Rows from block 0 of the decoder of a small masked image model, named by matrix and row number. Rows with one number belong to one neuron. Each number is 128 + 24 x the weight over its row's rms, rounded and kept within 0 to 255. All counts start at 0. After the name is the row's rms in percent of the matrix's.
After each neuron's rows are labels from the 100 images, of 14848, where the neuron reaches its highest value: "patch colour" is the nearest of a few named colours to the mean colour under the peak; "strongest on" is what is common among them. Only what is clearly more common there than usual is listed. The data: reaction-diffusion patterns (Gray-Scott).
# fc1: MLP up (decoder.0.mlp.fc1.weight, 384x128), inputs 0-127
# fc2: MLP down (decoder.0.mlp.fc2.weight, 128x384, transposed), outputs 0-127

fc1.8 102 [135 107 118 108 129  78 114 104 137 147 110 143 122 151 111 134 141 146 140 148 149  94 174 158 177 121 166 164 102 132 134 104 139 155 154 126 124 140 152 145 125 153 142  96 161 121 123  84 135  76 127 107 112 118 135 126 107 125 163 109 137 111 111 164  86 122 106  88 136  94 102 105 119 136  98 127 148 134 120 106 117 142 115 119 127 121 175 105 158 103  65 132 145 114 140 106 155 126 150 164 157  99 154 105 133 179 161 128 146 109 126 119  94 105  95 127 157 126 125 134 155  63  89 134  99 136  94 141]
fc2.8 076 [121 134 119 169 115 131 137 174  87 174 125 140 135  80 128 120 106 133 120 109 148 174 118 146 123 142 137 119 147 123 132 145 146 255 137 117 133 121 131  77 132 154 125 132 145 125 142 139 138 149 137 110 155 120 117 120 161 138 137 137  64 138 112 127 121  95 130 166 121 105 117 124 168 118 116 141 129 123 154 109 100 110 112 109 110 143 118 146 127 136 100 130 117 113 118 146 121 168  68 162 107 116 138 143 144  73 111 125 131 161 127 136 126 105 129 127 152 146 112 132 121 154  99 132  91 137 121  93]
patch colour: grey
strongest on: embossed

fc1.4 096 [110 123 113 130  98  83 168 118 143 136 145 109 128 119 141 121 170 129 129 143 127 129 193 139 173 130 165 135 161 127 120 119 154 167 148 124 162 156 159 108 122 134 129 108 137 136 152 100  97 100 125 136 103 143 123 132 113 150 122 122 157  85 126 144 135 122 155  95 124 116 129 128  96 141 116 130 134  72  97 132 168 108 125 135 182  93 118  94 122 149 149 178 131 133 108 120  87 158 142 145 137 131  81 110 143 157  89 144 202 110 113 133  64 123 126  87 134 121 118 130 125 116 131 121 119 161 110 101]
fc2.4 117 [140 118 136 116 144 110 119 114 132 118 125 167 142 147 118 145 147 157 116 142  92 108 125 140 112 160 145  97 113 133 119 138 112 141 152  66 150 118 157 164 126 112  94 163  71 115 115 114 130 103 173 159 129 142 107 135 125 139 151 104 163 158 119  74 164 126 112 190 146 153  97 134 120 128 155 157 115 137 122 122 141 140 105 129 122 135 166 159  88 168 146 118  91 129 132 128 126  92 195 141 121  97 139 122 114 117  96 101 122 195 139 154 163 106 118  88 127 125 120 137 135 180 109 139 123 124 135 131]
patch colour: grey
strongest on: embossed

fc1.373 099 [163 125 176 128  96  95 127  67 121 161 128 141 128 134 112 142 182 128 159 157 113 142 134 141 155 137 139 172 127 132 102 124 141 110 132 138 110 119 102 135 128 129 111  92 144 130 148 126 148 108 100  78 129 158 137  88 142 148  85  90 176 126 141 161 148 145 150 115 111  89 118  94 113 117 105 128 131 111 132 134 104 145 100  68 131 164 128 108 157 121 115 125 146  95 151 117 118 144 114 130 138 151  87  80  93 141  89 100 139 128 137 149  91 126 160 121 118  97 125 137 150 142 126 120 105 167  76 164]
fc2.373 093 [130 130 116 149 148 147 139 129 134 115 131 130 130 130 109 148  89  93 126 107  98 145 178 136 106 127 128 143 105 115 139 129 172 187 124 159 113 143 153 123 100 133 167 116 134 115  96 107 157 130 158 104 145 113 139  86 114 143 151 142  67 116 135 131 122 127 145  75 127  92  92 163 114 162 118 123  96 157 141 124 160 155 125 162  94 146 173 121 129 126 147 107 119 134 157 119 122 133  94 136 131 110 139 134 154 127  93 169 106 109 161 110 163  97 119 199 144 134 113 119 155 164 105 122 182 142 105  97]
patch colour: grey
strongest on: feed 0.062 kill 0.061

fc1.133 091 [145 128 122 126 123 137 168  81 168 158 122 114 136 115  95 124 125 189 158 135  65 178 134 130 120 147 142 151 163 135 150 138 125 172 155 121 138 118 159 139 107 114 121 129 164 127  99  81 130 108 115 101 138 160 147  88 131 166 114 114 126  68 112 117  97 134 121 101 154  86 112 129 102 105 143 131 137 119 144 143 116 129 122 115 125 142 116 135 127 144 116 108 156 162 111 126 129 127 145 133 123 138 116  88  98 164 130 138 120 196 101  78 126 126 136  75 164 119 132 120  91 122 104 113 147 176 130 111]
fc2.133 091 [142 111  96 103 118 131 131 153 136 109 125 142 124 160 141 115 104 117 101 137 146 136 137  94 147 108 145  97 130 119 156 137  94 217 122 196 179 127 132 136 159  68 129 146  85 138 149 123 118 127 137 150 151 148 144 128 142 107 158 137  26 149 125  87 100  99  97  93 149 100 106 123 131 125 125 141 144 109 164 152 111 130  93 140 111 119 116 120 120  76  99 113 136 121 132 133 104 136 103 142 124 118 132 146 122 145 124 144 158 114 143 102 139 132 144  98 147 117 143 121 118 121 132 148 131 149  94 131]
patch colour: grey
strongest on: feed 0.039 kill 0.058

fc1.125 107 [125 138 164 173 134  78 169 124 118 135 157 126 145 133 150 125 114 130 128 141  98 152 117 242 115 145 127 135 145 126 101 140 120 135 140 111 119 106 135 107 126 127 137  94 127 119 153 127 139 106 155 135 151 116 112  52 135 122 130 112 158  99 134 177 127 131 138 134 102 119 100 137 145  78 114 124 109 136 113 138 150  93 135 167 126 112 125  88 148 154  83 133 113 146 126 113 115 151 129 121 113 121 140 129 146 158 135 135 120 127 150 124 146 106 119 105 129 126 118 117  67 129 127  70 129 164  88 172]
fc2.125 086 [162 141 125 147 144  89 124 144 146 140 122 147  82 186 134 171 156 177 122 114 128  96 108  83 135 139 136 107 139 125 128 115 103  77 161 121 108 118 120 151 126 103 152  98 134 100 100 130 121 132 104 155 136 128 116 149 117 138 114 144 160 155 111  88 183 103 122 133 125 160 142 119 161 161 113  83 150 121 124 137  89 144 154 122 136 129 109 143 116 127 118 121  95 112 113 152  72 129 112 148 145 132 132 106 125 118 120 129 155  89  79 108  95 125 153 200 125 154 132 126 173 110 167 110 134 147 142 159]
patch colour: white
strongest on: feed 0.062 kill 0.061; pastel

fc1.41 104 [112 147 126 123 141  87 147  96 118 142 136 158 167 123 126 122 128 140 144 121 134 128 162 157 115 140 125 158  98 135 169 125 126 156 109 144 113 145 129  89 121 166  99  78 158 108 132 123 126 109 107 147 128 152  88  52  80 129 154  91 137 129 146  93 152 143 152  97 147 168 137 133 156  92  80 124 135  81 138 146 134 119 126 114 186 159 132 128 118 109 114 161 136 119 143 149 127 120 131 112 122 120 118  84 154 158  78 117 193 111 149 130  86 125  94 136 130 131 116 146 123 123 147 123 123 131 100  99]
fc2.41 097 [106 128  95 134 134 165 140 111 112  64 126 130 147 123 116 103 116 125 120 151 109 112  87 130 140 138 178 108 141 122 140 139 121 130 132  94 130 156  79 124 130 124 101 157 129 139 104 131  99  95 106 116 138 147 138 151 103 117 115 118  89  99 126 161  94 100 129 114 167 102 181 132 125 153 170 126 148 107  98 112 146 143 164 117  96 106  92  88 114 115 144 138 157 131  99  86 122 181 119 135 146 124  99 113 114 163 163 185  89 125 119 115 147 102 134 162 118 147 132 139 142 165  94 169 155 113 152 145]
patch colour: black
strongest on: stretched; dark

fc1.207 088 [143 136 116 138 126 171 122 151 141 128 140 153 132 138 110 139 148 174 108 119 129  85 108 117 108 118 142 134 106 135 112 141 129 151 169 116 112 110 225 124 101 113  98 123 145 144  84 123 114 107 118 127 130 109 150 126 130  92 135  86 127 101 143 120 123 142 134 123 141  96 121 109 156 132  16 134 153 132 153 157 143 142 181 105 155 118 148 101 147 102 134 148 162 115 136 153 147 117 142 116 103 131 133 114 135 163 137 150 139 125 119 129  97 126  90 116  77 121  98 119 138 137 132 113  77 123 131 115]
fc2.207 088 [125 125 118 145 144 133 102 132 133 142 103 138 112 112 125 135 105 138  56 112 114 140 136 132 180 121 131 164 141 163 129 143 163 164 186 165 111 141 155 154 131 131 102 146 151 123 129 100 101  97 133 135 163 135 146 137 154 179  95 129  63 108 121 134 142 135 120  89 116 146 128 113 152 105 103 118 153 110 152 136 100 148 129 133 151 128 122 129 133 115 111  85 127 122 139 133 163  89 134 130 124 123 142 108 124 132 105 155 134 135 124 153 121 110  15 130 108 148 129 156 175 108 151 117 117 111 127 149]
patch colour: grey
strongest on: embossed

fc1.268 089 [133 132 157 135 142 115 162 131  88 134 151  81 141 142 132 127 138 145 109 131 103 164 113  94 110 184 180 138 145 108 177 129 125 126 156 128 134 123 107  85  83 152 100 103 124 105 135 112 139 138 139 149 161 126 117 164 110 128 107 121 148  31 125 111 139 123 110 141  99 118 131 137 123 120 140 122 137 140 102 109 107 106 168 140 139 135 134  78 195 142 122 125 107 148 134  91 133 124 126 136 152 120 123 129 135  95 137 126 126 179 163 121 130 111 128 112 130 120 134 134 128 128 135  61 129 100 139 187]
fc2.268 086 [135 100 144 109 134 134 136 153 122 160 131 135 126 113 152 102  91 123 112 113 114 156 183 179 127  77 145 119 123 124 149 125 102  90 151  82 135 127 129 109 162 129 117 134 136 132  87 132 129 114 198 105 104 123 145 102 133 134 136 111 197 131 115 145 110 136 119 140  76 156 109 167 118 133 117 174 109 147 153 131 159 130 104 148 150 147 109 135  74 123 118 156 127 115 140 134  94 171  69 156  81 161 113 146 124  91 123 124 143 148 143 111 132 128 116 138 125 112 127 137 123 153  87 155 118 138 102  99]
patch colour: white
strongest on: pastel

fc1.196 086 [165 108 179 108  91 149 143  69 149 148  96 113 128 119 120 120 135 127 148 182 149 117 115 118 167 120 118 155 115 150 108 127 125 117 166 131 127 105 141 134 143 134 137 117 153 151 152 108 148 104 109 100 130  92 138 147 124 140 136  71 141 126 105 163 125 147 105 120 156 108 106  88  50 113 116 133 139 101 132 171 148 145 130 149 139 124 138  74 125 120 161 146 157  95 131 124 140 129 109 127 126 148  84  88 124 124 148 120 133 151  99 102 164 123 183 134 165 129 149 135  92 110 113 151 100 145 129 166]
fc2.196 103 [ 88 143 120 135 109 151 151 137  92 143 134 134 140 127 115 119 139 146 128 155 135  92 154 147 152 186 137 133 144 110 138 117 135 242  85  97 112 134 145  85 122 117 142 140 132 149 117  97 113 104 123 134 104  94 132 114  98 132  90 136 100 137 137 106  47 123 151 107 126 102 131 114 124 171 133 133 114 133 112 112 146 116 136 126 135 116 138 141 140 133 122 134 128 180 122 132 228 133 161 146 125 125 132 130 130 117 143 108 128 105 109 112 150 119 138 167 114 117 126 120 130 162 121 131 135 103 140 117]
patch colour: grey
strongest on: feed 0.039 kill 0.058

fc1.12 087 [145 119 137  94 137 123 117 104 130 123 158 101 178 113 144 201 187 161 127 134 120 111 161 102 133 146 134 156 102 148 106 138 145  98  95 121  76 115 124 140  86 129 132 129 102 167 137 133 134 137  84 100 116 108  74 157 114 141 107 114 119 116 122 153 126 139 132 139 152 119 159 149 162  83  64 100  89 107 154 133 140 141 112 139 117 125 138 135 139 112 113 100 134 150 120 156 113 148 114 121 167 163 150 131 167 135  71 136 141 155 115  86 137 141 106 133 120 124 128 129 136 113 153  93 130  98 151 144]
fc2.12 088 [157  91 102 125 145 131 129 103 116 163 135 139 158 111  97  90 149 129 124 150 134 129 145 158 135  92 125 129 145 152 150 111  92 193 162 189 157  99 117 128 116 123 157 148 161 118 121 126 101 141 139 133 119 121  88 108 161 141 142 110  66 100 132 147 166 120 122  99 185 125 150 100 125 116 118 171  94 120 117 104 130 104 160 112 108 126 118 133 120 120 155 119 110 130 137 103 137 128  93 129 116 146 127 136  60 120 134 173 198 129 126 161 107 133 131  84 131 117 100 109 112 121 101 123 141 132 137 140]
patch colour: black
strongest on: embossed

fc1.219 096 [136 122 135 130 135 126 153  87 121 136 120 161 111 127 141 125 119 130 140 124 129 139 158 127 132 136  94 211 100 147 123 112 119 128 120 153 144 115 140 125  84 160 129  82 137  86 144 129 114 142 136 152 114 135 121 102  83 133 125  75 133 140 141 105 168 163 151 111 190 166 147 152 139 127 132 121 134  98 103 133 120 117 183 144 131 164 143 114 123 109 126 145 116 135 133 151  96 117 152 126 103 119  70  30 127 124 113 120 149 121 119  80 112 134 120 132 127 124 138 149  90 128 134 115 141 123 176 145]
fc2.219 109 [ 99 117 107 151  95 123  85 128 122  55 141 124  93 144  89  59 111 130 122 137 139 132  95 155 103 157 136 116 109 166 128 163 113 117 142  71 125 159 126 162 130 128  84 105 154 146 130 173 122  98 125 117  66 120 130 161 137 134 109 118 171 100 106 159 128 120 158 155 135 111 130 104 144 117 168 102 161 103 151 125 101 124 118 107 100 134  95 127 117 154 132 147 142 106 164 132  96 169 134  70 151 151 123 120 125 133 131 132 118 137 132 144 135 159 139 130 126 147  92 127 138 137 153 145 118 110 119 128]
patch colour: black
strongest on: feed 0.026 kill 0.059

fc1.376 085 [ 88 167  88 123 146 137 149 146 114 120 150 175 152 118 124 157 112 165 124 112 120 119 135 152  95 122 140 112  95 131 153 194 134 166 124 114 167 122 130 113 133 159 123 129 139 129 104 131 108 161  92 133  86 143 111  82 143 144 123 140 121 108 132  88 117 130 186 131  98 118  94 157 118 132 145  75 109 115 120 150 147 122 161  69 190 147 115 122 119 117 106 134 139 108 136 127 145 173 126 136 136 106 123 142 118 139  85 135 139 174 169 145  78 112 131 113 115 116 109 133 100 130 134 114 135 123 105  87]
fc2.376 086 [163  83 173  79 128 104 124 130 157 163 112  95 147 142 140  99 159 107 167 131 137 116 125 119 150 119 119 125  97 123  94  87 165 149 164 215  92 128 152 158 119 136 160 121 131 149 126 115 126 126 132 159 166 118 149 114 124 122 110 113  90 141 150 137 141 136  69 125 143 131  96 112 106 138 111 152 131 108 113 147 117 151 140 135 104 150 163 122 117 131 149 131  90 134 145 136 177 103  75 118 110 148 131  82 126 122 140 108  91 108 112 130 159 109 113 157 128 136 150 102 140 107 146 144 121 132 102 163]
patch colour: black
strongest on: embossed

fc1.352 114 [151 102 116  85 116  93  99 115 115 147 109 154  89 137 133 157 149 172 171 173 155 156 104 150 128 176 119 163 124 153 134 131 139 199 121 150 158 164 174 131 119 105 137 119 113 118 112 120  92 114 143  95 141 117 125  96 112 135 100 127 124  88 137 111 168 129 178 114 189 158 125 142 130 134  99 116 134 146 116 145 149 130 167 147 112 159 124 102 156 130 145 146 121 114 139 137  97 126  93 116  94 115 131 126 117  97 134 106 112 173 142 110 161 125 135 129 101  85 145 118  89 136 118  97 148 121 129 133]
fc2.352 118 [ 81 133 130 116 115 138 126 128 178 166 139 127  78 171 129 149 105 128 120 111  70 126 131 111 142 138 150 118 141 118 109 128 140 136 126 161 126 113 128 142 105 101 146 131 142 132 141 129 146 121 157 104  84 118 112 127 110 131 108 146  75 110 127 133 120 207 142  34 134 138 129 118 126 113 135 122 121 169 131 146 154 131 123 119 146 144 114  92 134 114 118 130 138 140 107 119 165 120 108  82 171 130 117 187 144 126 132 119 153 107 155 126 108 184 126 114 152  75 119 138  83 116 138 121 138 147 102 121]
patch colour: white
strongest on: pastel

fc1.169 075 [117 129 101 133 143  76 158  98 138 140 130 106 183 149 117 142 168 112 115 123  72 167 147 120 125 133 182 126 158 132 153 152 153 131 136 139  98 147 138 129 142  90 129 131 149  98 141 124 130 134 112 112 122 136 111 165  98  92 148 125 139  91 114 142 128 122 121  86 116 118 130 105 144 111 135 106 141  61 136 127 120 172 110 105 168 102 122  93 133 142 118 174 146 134 112 102 137 119 126 164 110 109 110 133 162 132 102 124 219 102 117 106 151 135 121 124 155 127  92 154 130 121 107 155  99 142 142 159]
fc2.169 108 [168 146 102 134 134 165 129 128 108 164 156 157 131 133  79 136 106 142 137 163 147  95 139 138 119 178 123 145 121 109 104 141 147 109  93 145 146 137 162  85 148 174  94 106 114 127 118 152 111 114  86 115 137 134 147 109 124 125 102 133 141 142 108 122 114 124 153 184 109 150 166 135 134  64 149 130 118 106 108 150 113 113 149 145  83 147 151 115 148 107 110 126  98 132 167 155 118 154 147 148 170  91  90 105 172 118 104 133 101 172 128 144 134 121 116 125 135 155 149 134  91 139 121  84 160 130 139  89]
patch colour: grey
strongest on: embossed

fc1.368 112 [138 132 135 129 149 122 112  98 119 172 126 148 128 131  93 136 137 160 168 160 163  97 156 115 130 118 111 159 142 195 143 145 119 151 122  84 128 135 137 128 102 114 135  94 148  95 116  81 111  92 137  96 130 105 140 119 101 154 145 101 161 118 151 152 126 133 113 110 172 161 145  68 137 120 106 127 144 101 130 140 173 139 126 129 114 164 130  74 135 107 141 132 106 141 147 125 129 135 125 133 128 150 104  88 138 143  76 124 137 118 164 113 120 122 148 130 193  99 148 179  76 117 137 130 146 152 155 117]
fc2.368 105 [ 86 102 112 134 122 139 126 112 111 117 111 128 134 166 122 125 120 124 127 136 150 119 133 113 146 105 128 109 120 112 170  86 129 213 151  19 135 136 122 163 125 102 128 123 112 137 146  91 101 125 100 126 134 135 127 111 140 130 135 135  93 132 138 156 152 141 131 124 122 144 113 154 138 124 132 146 137 116 149 152 142 119 104 106 134 158 145 151 125 114 115 149  93 105  90 126 228 137 160 103 114 148 128 139 116 114 131 100 144 103 165 130 154 109 139 133 134 106 155 110 102 139 115 132 128 157 175 160]
patch colour: black
strongest on: embossed; stretched; dark

fc1.153 089 [166 129 113 153 128 105 162  88 115 157 102  98 147 120 144 130 135 120 113 149 143 116 169 201 175 136 118 134 170 133 105 124 132 139 161 166 137 114 125 138  97 141 103 132 136 138 122  96 118 164 130 127  80 135  99 111 133  98 140 123 142 107 139 103 109 122 123 134 147  85 140 149 106  93 110 135 140 125 139 163 149 126 132 114 132 134 130 126 130 111 154  97 141 115 126  92 135 122 124 127 165 142 126 125  89 111  72 150 124 221 138 127 122 125 104 127 144 109 103 152  66  91 136 116 144 176 124 162]
fc2.153 073 [100 144 115 162 135 117 143 138 124 210 131 152 138 147  89 143 147 157 136 166 122 108 103  88 138 152 136 108 145 125 128 109 139 147 140 119 165 134 160 113 123 104 140 132 125 162 109 140  87 116 128 157 144  96 109 128 121 122  99 128  14 144 119 129 147 155 132  78 162 121 122 123 107 155 114 110 121 100 127 105 109 122 107 114 137 134 126 136 156 107 109 158 115 151  93 161 148  95  82 151 141 101 119 134 132 116 123 151 131 117 131 135 122 108 151 121 118 112 157  77 135 138 103 150 128 122 183 130]
patch colour: grey
strongest on: feed 0.022 kill 0.051; feed 0.018 kill 0.051

fc1.35 083 [166 180 140 148 138  98  99 125 166 130 147 135 110 187 158 123 103 125 124 131 141 127 155 121 136 108 159 132  84 139 103 129  97 168 110 110 149 112 142 119 156 130 110 102 109 132  77  96 165 139 140 144 115 106 145  92 150 107 127 123 128 114 113 142 153 131 146  97 132 108 137 136 140 160 153 108 109 121 126 162 147 141 160 148 124 115 175 117 167 127 179 124 163 162 216 112 155 143 113 111 138 159  95 127 136 143 125  85 122 108 133 112 127 123 150  87 129 109 148  99 116 144 136  86  91 138 120 134]
fc2.35 081 [148 157 119 123 140  95 129 134 112 134 104 143 149 133 130 165 153 116 108 120 157  93 127  93 134 128 137  90 103 142 122 100 155 160 166 204 121 111 174 124 130 130 142 104 111 129 139 116 124 139 105 133 138 129 110 101 121 129 148 139  76 147 133 103 112 181 135  27 173 138  98 103 133 104 160 131 121 142 129 111  92 163 116 138 170 121 120 104 124 147 158 139 126 122  69 148 189 140 122 143 111 138 111 108 114 148 117 141 128 103 115 115 108 159 142 121 111 156 123 126 128 124 119 141 134 166 117 146]
patch colour: black
strongest on: embossed; dark; feed 0.018 kill 0.051